Weights of a small sound classifier: activation relu.
Rows from block 3 of a small sound classifier, named by matrix and row number. Rows with one number belong to one channel. Each number is 128 + 32 x the weight over its row's rms, rounded and kept within 0 to 255. All counts start at 0. Numbers have three digits each. After the name is the row's rms in percent of the matrix's.
Before each channel's rows are labels from the 100 clips, of 14976, where the channel reaches its highest value: "loudest" is the band of the loudest frequency at the time of the peak. Only what is clearly more common there than usual is listed. The data: chords played on synthesised instruments.
# convs0: first width-11 conv, stride 2 (model.blocks.3.convs.0.weight, 96x96x11, each kernel summed), inputs 0-95
# convs1: second width-11 conv (model.blocks.3.convs.1.weight, 96x96x11, transposed, each kernel summed), outputs 0-95

loudest: 500 to 1000 Hz
convs0.49 098:103181099176128107113169158112149131139146128154150093124154094062091143116082127158101153112100114148081071135156075071142155092121113108097084161127124184128167152115131141135173157102137145121201150117182076135171125128091179115105129082172074195135122203096119093108107110144172148100
convs1.49 088:093129156134118120091104173156133113087088115130203158129134155143101150184164152085142138138118175076125137118097191150137121168048076162155073121143058139140101079127170151155141191109122084127119102148122144152106162094093155134141138174186087162126070096117183143165143146080135139125

loudest: 250 to 500 Hz
convs0.48 099:151162107126126158078176138074146129181181075149140187132080178141139135122106118131188105147102169165084167108145150080096134152078163138141096139057138149145149149117130125108080114192130165110129106100165119127132137073066151157082129163063077161134161139138079151096109119171167115123
convs1.48 101:104086106121181144165145116144161119078160155141167133122121071115075067143153088104190171144140156143066123158106116131108117137157153170096107160076170122181088143090104079179166120135153100068146143133195166161162095131126164091135122153128143164143071093129115112098178070148128165133

loudest: 500 to 1000 Hz
convs0.86 095:114120191096108127060118156139102131075110120133062110109119115119089098102118115088200102154136130068110161109097124197086157116166137137130108163112117125090136080089127151113174128158112181156194150172120133137125158119159155144129149103073085152157077114080118113089101114089148118221
convs1.86 115:144150129122136117139110143074099110117131122143052100075178139127122080078136122124083181132145134158149151138147136128045107190060125129120130117116200137108091116100128112133086111081104055148107137170083146108142098106068174133199157142131136154145101097158102116143071098099079089104

loudest: 500 to 1000 Hz
convs0.60 090:082154182167106091115108100110107121134155156137117048128118098136092167127109139166095197155148061116148112101078100144105157146196145193103157139116160146117103168090131126130093112112090100125106086162081076075144136100131123146157131137109035115079139122115119064142116110108138137194
convs1.60 103:127143090146171101130125110127122142131149119124065175128118096078185085078106181107110111201139123116127132162053111097107103114125152177138149135125092088094165141081082058136122211094115104149074110169177071144075096160107210157101113138117122113134101115121127142092135142128134119152

loudest: 250 to 500 Hz
convs0.3 097:121119089092120096134131094148134117138085088142184179143086112098096078099084200124080135159146180165191128130148136136124114161124157092124069107152153153119121126091104149158168167220117110084098086093154102175100108102103168103120149131135119184096125187097121109123131087113092160068
convs1.3 100:127090093144131158100101152156135107145093144100132158131185125099137138176100150131163119122138104142175101192089092165090044112114118115134100129103104097114111123109098088167105137204202116115133109145045093127156154055110105111080096087087133122124084162104158117062134109119096158082

loudest: 250 to 500 Hz
convs0.35 100:148136192117112124177128149091131086100141154178080145168109190128133156121108068184062112125104123170140160134167128112097054161132086124096167104116163144121142183161126153185114104071113148126128133113086139142141103121111106201154130173182098134146095099103181117174112097072100108104
convs1.35 115:155106117137132095103116145089167163105092097048119157111089136102084165066141164173140107133091106106143141086135156076164100103092119084193125124078197106111175114142136100141109150143149140142146130164178117111096132168133122138148231107148082128146133068148124082079150069113126150120

loudest: 250 to 500 Hz
convs0.93 098:121119102082101082114141124075174141197193185129085129132088072140201112127102089122159125086156173155103123112126101152123102111124122118170124075130144137077163120118111127120084101115078075126186082169112125109176120109142145120176065133100122107140165166125197157127084132091118171100
convs1.93 086:144137166164125158102142178133080143105072134170076140169094106083134059161132153095114143120128179119186111126139163116136129145174160072092182109152065126115100092059113091082143151080070071130094101130116094115125124145123129147136123123165105162114162086126135137135162219077127114134

loudest: 250 to 500 Hz
convs0.18 091:118126132148152122145123087057107130109128134164121166147122147188132132128105143112049148153111102151212138113137118098098129146097209097156067146131125166112154107103063080142150151125132082091100163075167094112171111092156159115118077168102095203117117062165156092144107152122139108136
convs1.18 092:123178131097152196098096188134110106151184155124132162120145184141065125149089087130176127153138144082106153151069107125129163144156197150161146143165111098112134085092151103120161132106087177166125098098101173125100186127152151126177125138135111086184175145146163184180119148162139181118

loudest: 500 to 1000 Hz
convs0.75 103:087162115160104139133128134152120153142155125093071143121188107106149159115123132042112103116135142159127144136110158114124183078074132110152130113116075137186155118098079104109119184124198102103130162157076088136155130088116093146133161175095084098177135110108155163103132250133110138134
convs1.75 101:139086171171127100195086123160095180072147166165176105139140096133159100143128121148061158125151083197155128130135137063146142104170148158082133115130130178088162129104107137142130118114172130118143115198091206147108095087113119138142106145140157092168104098110105120095155182179171116086

loudest: 250 to 500 Hz
convs0.77 098:076118123152163121107163115165129152138125065146110127157081179072107103183185179147075140084093148174148158122142049095148181134074109116149136124158148131161046099125152173158108138123113183142101128121121145150082117121143136134136159181103116101187097130135155084151082146130132152066
convs1.77 107:129119125140127094115109122152122124119126091163142115130161097110064171114114115105129069096100103111083135156170102144076087091209138080118124146117116155063091157146121116090060081108130155079111111067166131103160160124135113098053119135189158125114075081058098100172140159123165144138

loudest: 500 to 1000 Hz
convs0.10 099:072133150092104114122153059103123178101132112147087090140103126117148146129126094149144104148063158141182145172162193092109083088144146088092137085144072134086127147139073104115135097199142158152119177170114115116168123176171075138109149064093110122131114116166122170104146117074158110178
convs1.10 103:129144108124145159063111086096145164056105069167110098094142128199147222063125130176155112134141099125117159157089107128113125090128145144088208114162173145120115123111124126132154149142078084109108104105119091139138128160187103176135161104098078127143137050121129148102118114083128090131

loudest: 500 to 1000 Hz
convs0.55 104:143130080098178110102079140144158096119120152152075145137066104140146158139111131142128158133162094158117105069142173108105120115138167160113187155093076165130132164176201119134098097122143150140167086111128200103115157146120090123103135140098131158056051121103136135178125065099118102057
convs1.55 096:096172134105105133084154188128106133130134118114177059162170115133103165117148118203089100128132148174101111099074141166164195112095136104151015133122144174075123164102105131122179143186163148131133145168105173111104123159095143123126137113169147200109133114094118131083129160106133136123

loudest: 250 to 500 Hz
convs0.65 107:139144160146143123097186136150114089150187118164160125133119124160098148111100126159099064137139164128068128132107167082101112192063094075179135122116062085111106163146107124106136135151143169130124137151070094073192098149106098113133166122075117089141180171114086188120122064111130129151
convs1.65 105:070144123132114151110134134092135109116116161122104209119138139130129075148132196132199147109130165170109146111127183156167122099095167186077146122142155149109141168118140136098143122177089116119115159101105078202122086174142155140153190067110085103164115126153094140155148052133131151191

loudest: 250 to 500 Hz
convs0.12 097:082123111121133076110175155135170092184205156083144169163148136185166168103112100092123138127183198138139148161112153137094147085150144130131137158124110085115185126129103114142102114116116092100155203122131163160168201132121154155105092098112143100119141062134086099194099105126122141082
convs1.12 103:112142092152138163238109140133125086139152119144084098088172129100158078096141157173128101098122116107189108096134186094114178114174141081128142124122106125188132120182098137120116187166121111107118097069128129108139107102133156113140067137193088179095121106113123174168133186133155139091

loudest: 500 to 1000 Hz
convs0.6 088:118098131146164103126057153072147121136136121082112092108070111147149106083146149105135113096134181075170129108112115081113071103120135131183148098102077153122146173142148173116175153123141137098095193149099143151163141112101138179141123137107035111089108094166188055120139070114147148128
convs1.6 088:190159113122088193101068154115094159141122190146097149147116201088143137122059157120151136112126128100159114116157140160141151164128130103133138166205160152174095185168097167155167205132151099102141122129084093147134122139120144102141090097114080155125115166131149174142101174064141092136

loudest: 500 to 1000 Hz
convs0.82 100:096130131107150152154155140185134172106122097168099091112174142133109115135151135140127141133174116093156146165125108078149171121132151043174091103218037112110144101078103120144143163121107132118127103066123168126090126060099148173132109120090107099125102099112127140195133138173139158196
convs1.82 105:195087111104125105134134119128193102083172162163135121122163182119128121172171119136166071124118199167093098140149166115150118139146090140148139172104144188115077072157132101120161122134115160207167151113114117113100161096108121166096165163117106128094092169087124078179114176160115185110

loudest: 500 to 1000 Hz
convs0.90 105:139036122112133203177101154119095108143136164141161117162137126148143133169130121120134105175118138126066095085129109065213105133186198140101167108169148081151166082134143157148178129117163103141136161117072103098077133079153122107128096150132151169146131160126101071099099149106107144124
convs1.90 091:130178140153083088145124095122086131087125148143129127132151074142093131151101104088109106092109119114142108126163127098180156129173095126144126104130098135081060173077167135132067100130161100137151114137162131115192126114118068114139114074060100104193122161070204155148097088153082087086

loudest: 250 to 500 Hz
convs0.66 103:141139135173121135140075174082119175132108076128102153173167091095127150076110133113093121082136184137131157170097177098135164056111115157143143236126183149147151107056143150115115122116121133121100130125154112124109112150134067139176105070127160165101165111151119113135209086123138112116
convs1.66 099:113115071125098150187146083152169094143123083135136055082130079117110103106177065139111151139160149144166161171101122144133095178144162146127093047139130115127140119068154121107156138099141131167121104127150175163129133076098134074143164133097115145169156145162207076151160161119190114128

loudest: 250 to 500 Hz
convs0.76 102:121150118124103137131128112114095083081145058151076193086116195109174137126111100169186127136120103130145155160116217110101121110102113131096140104107137091101128137153118080187142119115181098109159151123108126081159177156105141112130115084201093143176150119084195059126130129082133132114
convs1.76 102:172089094123102082146103100059097150177072126129111145125113089117163093076073074139065170147156078137144168107202155115128123092137098121132134110109120127142113153115184086148162145084155094088124150147142149085116167112096135135162136117151052132155133149142093069134170081077106117089

loudest: 250 to 500 Hz
convs0.57 100:152080157174145103143151121118150149123085139098161209163106099135111123188102129073088084080069178089153141134133092066187104090155101128126142130132146157089118046117103091126117104126100115110131145129086108098142169097101117152076097170151116137091132138051150114116111130121124197085
convs1.57 093:107141173127131180144136158147111117144114111142130102115167093142126116136092082114155094138104096088150171114115183137165130055138135127104060117159182132074146105109092161080103172089149087112093137178039112070147138114131174092114075072140163145157123137067171137118102149100070092136

loudest: 500 to 1000 Hz
convs0.56 090:081144136133077153111134129133155092024080129120133082073145184050093121185193139116153130165082110104122198148114103085116127137097161106095136116105093129070110142156120153087125100104136171109110153105109140142141123144083139136083088153110106132076146160183111138079077144124099136111
convs1.56 096:138158106047184065150099119122098127113125110101104156169056131142119181112129109105150149110117152122090129099129146132130111139195172145069110126097101131094048144142117166175101094112100075170098103109133125159120163147184086193160108148080106109120165133122134166177161145158103102177

loudest: 250 to 500 Hz
convs0.41 101:106127120133149125092176175069129118116096111108049139174095130190098159150125128096138113136102181098135107099111132103166075165153137187163186216099132131145155171099129140113162122149137093153109132188144126113123082126077181182114093166078105104135108112130162083144194144101104118131
convs1.41 094:089168104133145132062082154108128128110158136072140091136131187097095147141129163139155107120078200174119136134107121138104101100104131146124104140189175102100125061092135130130080197098190109096145070178153151147150125084106163077104088157096063149124132112168174119119102083140139105154

loudest: 500 to 1000 Hz
convs0.84 102:115079039075103118150114131130127092127125087061146158123089119044142098155112141084086146165177158130130099103114135122130109098187096158081095094080131075167130109124152093108170123102171123086148085108119165143094149127116082117125129110195143088140128113136140123176149130190087141183
convs1.84 097:135180129134131123120146130083198130108127099086091136154095099138096111111180076126141099079089055114152098166121133151146117090164166132113118086148083102130072111122119109129103128140140072151110095085143129119130063190108124149133155101097097077087132135160218088198105094166103087136

loudest: 500 to 1000 Hz
convs0.34 114:075093132146104177214094100113053126134157166114081136148171159112091160048114144098077126155126053182175128175103127097088138149112092143157143130098143106141190178135113092111123131116142156132153134116130093129153138136133165122174097132122192121094199103156125109130090146140132088117
convs1.34 101:105098100138118104136128137143120102111189102107162134127052163084091183178097059114107204116102163131145124171159158102151110127151100113154119056112118077161171077192187131133137096173160126162108117103128139103144163142110140139100152100162140138097130158181131140152215106109167144122

loudest: 500 to 1000 Hz
convs0.89 096:131106160182071138082090113200159153135135124099153113155145128096159114147115117130142181136169117088139106157125159143078097107126126121193135101075097111073079165096096111134156086115149165160149090112114168147173179119200140080106213115096134104154100165094157123121119091069117132167
convs1.89 102:158149095172109151096071106130056179202140154115080101126091159115142146081134162166126121104168182194117128053129182115176125087112101100121087111154110120163142122123100104083073118105141096120103124119145179154080100174115113160159082163131114170135149142103148170096134096096117095161

loudest: 250 to 500 Hz
convs0.20 097:036095134119137125065162104115136099156146159126110141083125086164128092103124167081141093078117116145173120129140130156104085147158112072160119128088121130087105123113102110110152126138103120141155096098086130087106086151121135135196163049088116148154102132174077113095080154066145106041
convs1.20 100:125134151138094105076150120139159103144118080086083149113150116158145047054125134103142098150142136120126146151127108145146139139125115139076181095132116105105102100130138197117157178102074165134171066083143043147168104098113142099039152099082083152101161126126145094128143082120077133148

loudest: 250 to 500 Hz
convs0.63 104:133134107142110142186146115140123156106102131163099171132140109060149142100114114119039078159133130155108103148130145166128137119111116096097124028115176108075163150152084136110141181107092099175130089129121121161080169134076144177127164173110092138129136068095084214128141172100127141135
convs1.63 100:119090120163154082164118096117098103114113104134145180114171112070096103093108102131153159110123123126085102063159144097096085108170062128134117130184090146121181187167102105112095106201113116117087152119093143086104159110124140136182188189082120118121131104141067153090167140150064126132

loudest: 500 to 1000 Hz
convs0.22 112:125116073106139189091163100095132135130108117116113172099088102138111080154136160191199143076118135149091087177076163131127129062151101167103141067114152159049091155159154127118110094114137132111135094129099084088133066130120181165134107112117173088116146139143157070088159167120126145100
convs1.22 120:115148135176124130106152119150137165107080126120079146120118089196105126143121100151141119083105094139071232095130096134116000137136112137094106111100098193067134110182101087139136126123080125148095139169165094107140146103113172117143137126101144144115110139136112141135132144152082075135

loudest: 500 to 1000 Hz
convs0.44 101:043112125099151109153129149158139129106150076213150098090115131132116116137118159130134123138167133112160139096149089148085114145131168161181109107141126098075127101151105141145122112132139130159182152029168160164121155050142120125104104121129170098078145065144217144158084162127158142144
convs1.44 106:126145133098113097082121092071139080147143166072132150110080191068081123090148129167124140123138208100128148147168219058146093137102120136140137152118060131129131091145153163071144114142069146161213137125132129135115147115117087118125125146115144114077113164154094110177151104161127131143

loudest: 500 to 1000 Hz
convs0.15 105:099086151126097106068176125115118153138132080149135137196092096082116143150108093126183125166195082078114132133123155139124059091160086100151174163140117142091130146150129082182146121110162141192120171092119158096136090070127141122123116146077050095169108103128100118144102079109090095125
convs1.15 106:128128132143086139107139189113096181092108035158116103099131169154096138125173179162122112128114174171172092149097096114113136120092136135118108091121154134137091156102101138089123165162099051122111157125186037137098188126141146172120157150127107186141090147103093127108138113099076076109

loudest: 250 to 500 Hz
convs0.78 104:091144133099130159097167148152103154168151140174122140089158211091115073114127091118147138114139069124106214136147126118135203067080160139103099082100109119120060114116138118147146165130140138103154133075096128118124123143131132159158124156087149103108067113153207140143146048109090158131
convs1.78 116:173096114111161098156094073148075134103129125201135069159103170196107159136126152103089133103147151122122071138162137162078082109136117098100145133096217125095147117164101108140098093071104189161168104141139186114138149096121100152128079131188136102118127121124100133155081177124153159160

loudest: 500 to 1000 Hz
convs0.14 104:071087088100165102163113121127132091066067105170113107113124137135136122092116118174168089138120142110131142163135130102087139087099072116146104151116052129137098080083111120137144164111102085109177127198094100185170100138139081119163069099056094117174114167138141066106104130136096109123
convs1.14 108:188114173185110114147109136113166148108157163137096180095144166121110119063127120090080112136149087154147169160119190088131155173097127151126169097164109143108096126094103170114128163135085145157052095081137155144166157183122179137177077165067105127157142144114085109074136102086121116145

loudest: 500 to 1000 Hz
convs0.70 098:160133118172098108141114105143146095149099148151031126115127084138151121093111135149153104103127108197114141124108092154078188136125057158142069184158158069150154126127088081158075206149105122086110124191105171131143132106108131153139133142100108129146078092091087127123169107185110149116
convs1.70 104:103136174130112089152103104137116096133158160148158129155167116112138145172091159132056189125136085086161066150137061107129193097141102133177168114056081102102115160081085090098093108208144131112091143141046160140141118155125119158134117146086110092156122148130141139156117122129140077090

loudest: 500 to 1000 Hz
convs0.42 107:065139119139153139112093068060142161096114090168081100151100138184131156140106134133080091133087072134162148086161108110100126107111102156091154147183160100125152104201139118103128159164123110121184115178138188096141096147129162151078114086098152177092156106148125175156154167102192144136
convs1.42 101:108128112106183091120080127126117117074150140153118128107186158133077159088101113111082094088135131054107146136153132098082113101079135120143142103152081125159137169100176110090143136123104145188162106125048126071107182103139089151151146122084106110124110116159130096214143127165210101111

loudest: 500 to 1000 Hz
convs0.24 105:126128111118124069118117124127162154122148135077173119155107143109091124129169149108055110137086155190128097113069179159118151149131135149105152086067111145063106161102141071154046123139157121121142129109122090109126176179102099164121116129084101126164083107162073165156127076042141109142
convs1.24 086:140147112128191132105176135110159049138066146157099176105078177120107112108125167108109118195162149157096083150068093114148110180153176113120156121112162039131152104145122183136166138169151171119124118122182095147129075137104162123130116081136127118175144111104151110128157164116069151162

loudest: 500 to 1000 Hz; 1000 to 2000 Hz
convs0.69 082:108133209157156089134156098107143180153111111161116112123136091153093150151116100117115173154085173110134135139119118086113112106166142143158156071110122145134092097135092126170088193158127113141141098216070090068125181087120110161071120128120150085117142089177175111184138135057145111146
convs1.69 104:151130150093135120084106150110142186129142079171119137068097114182056162124122132175077094144117108119113164144075198094102143115098156151116171103165157158129154109101111116060114166114071121123114102176122103142096179194076097125145102102078138110127110063143093157107113159143144090165

loudest: 250 to 500 Hz
convs0.28 096:164138111211104060145160081093140193082175127118143122136130137174101170094170125120160076134073132162140063138137175116086158143141134192131121162084134139115189163162119139111153168179149136136138126139088072153143114169132160142152141160119146128135168123174150075072127080141135147165
convs1.28 100:119133111118142161105124110099157156119116094062105208091102097170136133131106155164136172096120157091138095123107178144085125119111086112130155215104160102128151152159161089142153147095145057194106102099108090114119119082108112090135136108116056094124126128199173140120162110120062182154

loudest: 250 to 500 Hz
convs0.91 103:066168156115110117183140113125111094061122143128147147114140071159156116172106123107071107154167146181099087107096196136072128076085145137090087113135153082095158045098079161088103121078162128147140158167085085147137152074088144132126132121182162145122136087104105106116149142129120132101
convs1.91 111:153142188175145118184161090122118178125117136162133135113122096102156091110114106173111112115070150054128086150203128134091163125119128143095076132102139147142176145149133071114180123143157162121144157110060196107163158113118100123148141114098081089112138219120146122176139150089166088105

loudest: 250 to 500 Hz
convs0.5 100:073117150136134100154063118144171039088102109115175167108090169102146092130182099102119132101118085156073104090103119158178129113107124099119121071117109138069072113159098109106094153165156108157101154161101161118155130113079070152139157148075171172146097139125076103109112110088159162120
convs1.5 092:133134145155116105103098128101105128095146120146158098158172075151150064065131080138197095104185086119127108175175075093043112088134144090148115155064133155137067142205141140147083118100122167130158094156134129127099143104148164149126127089103108111144101152092083124103088128085144171113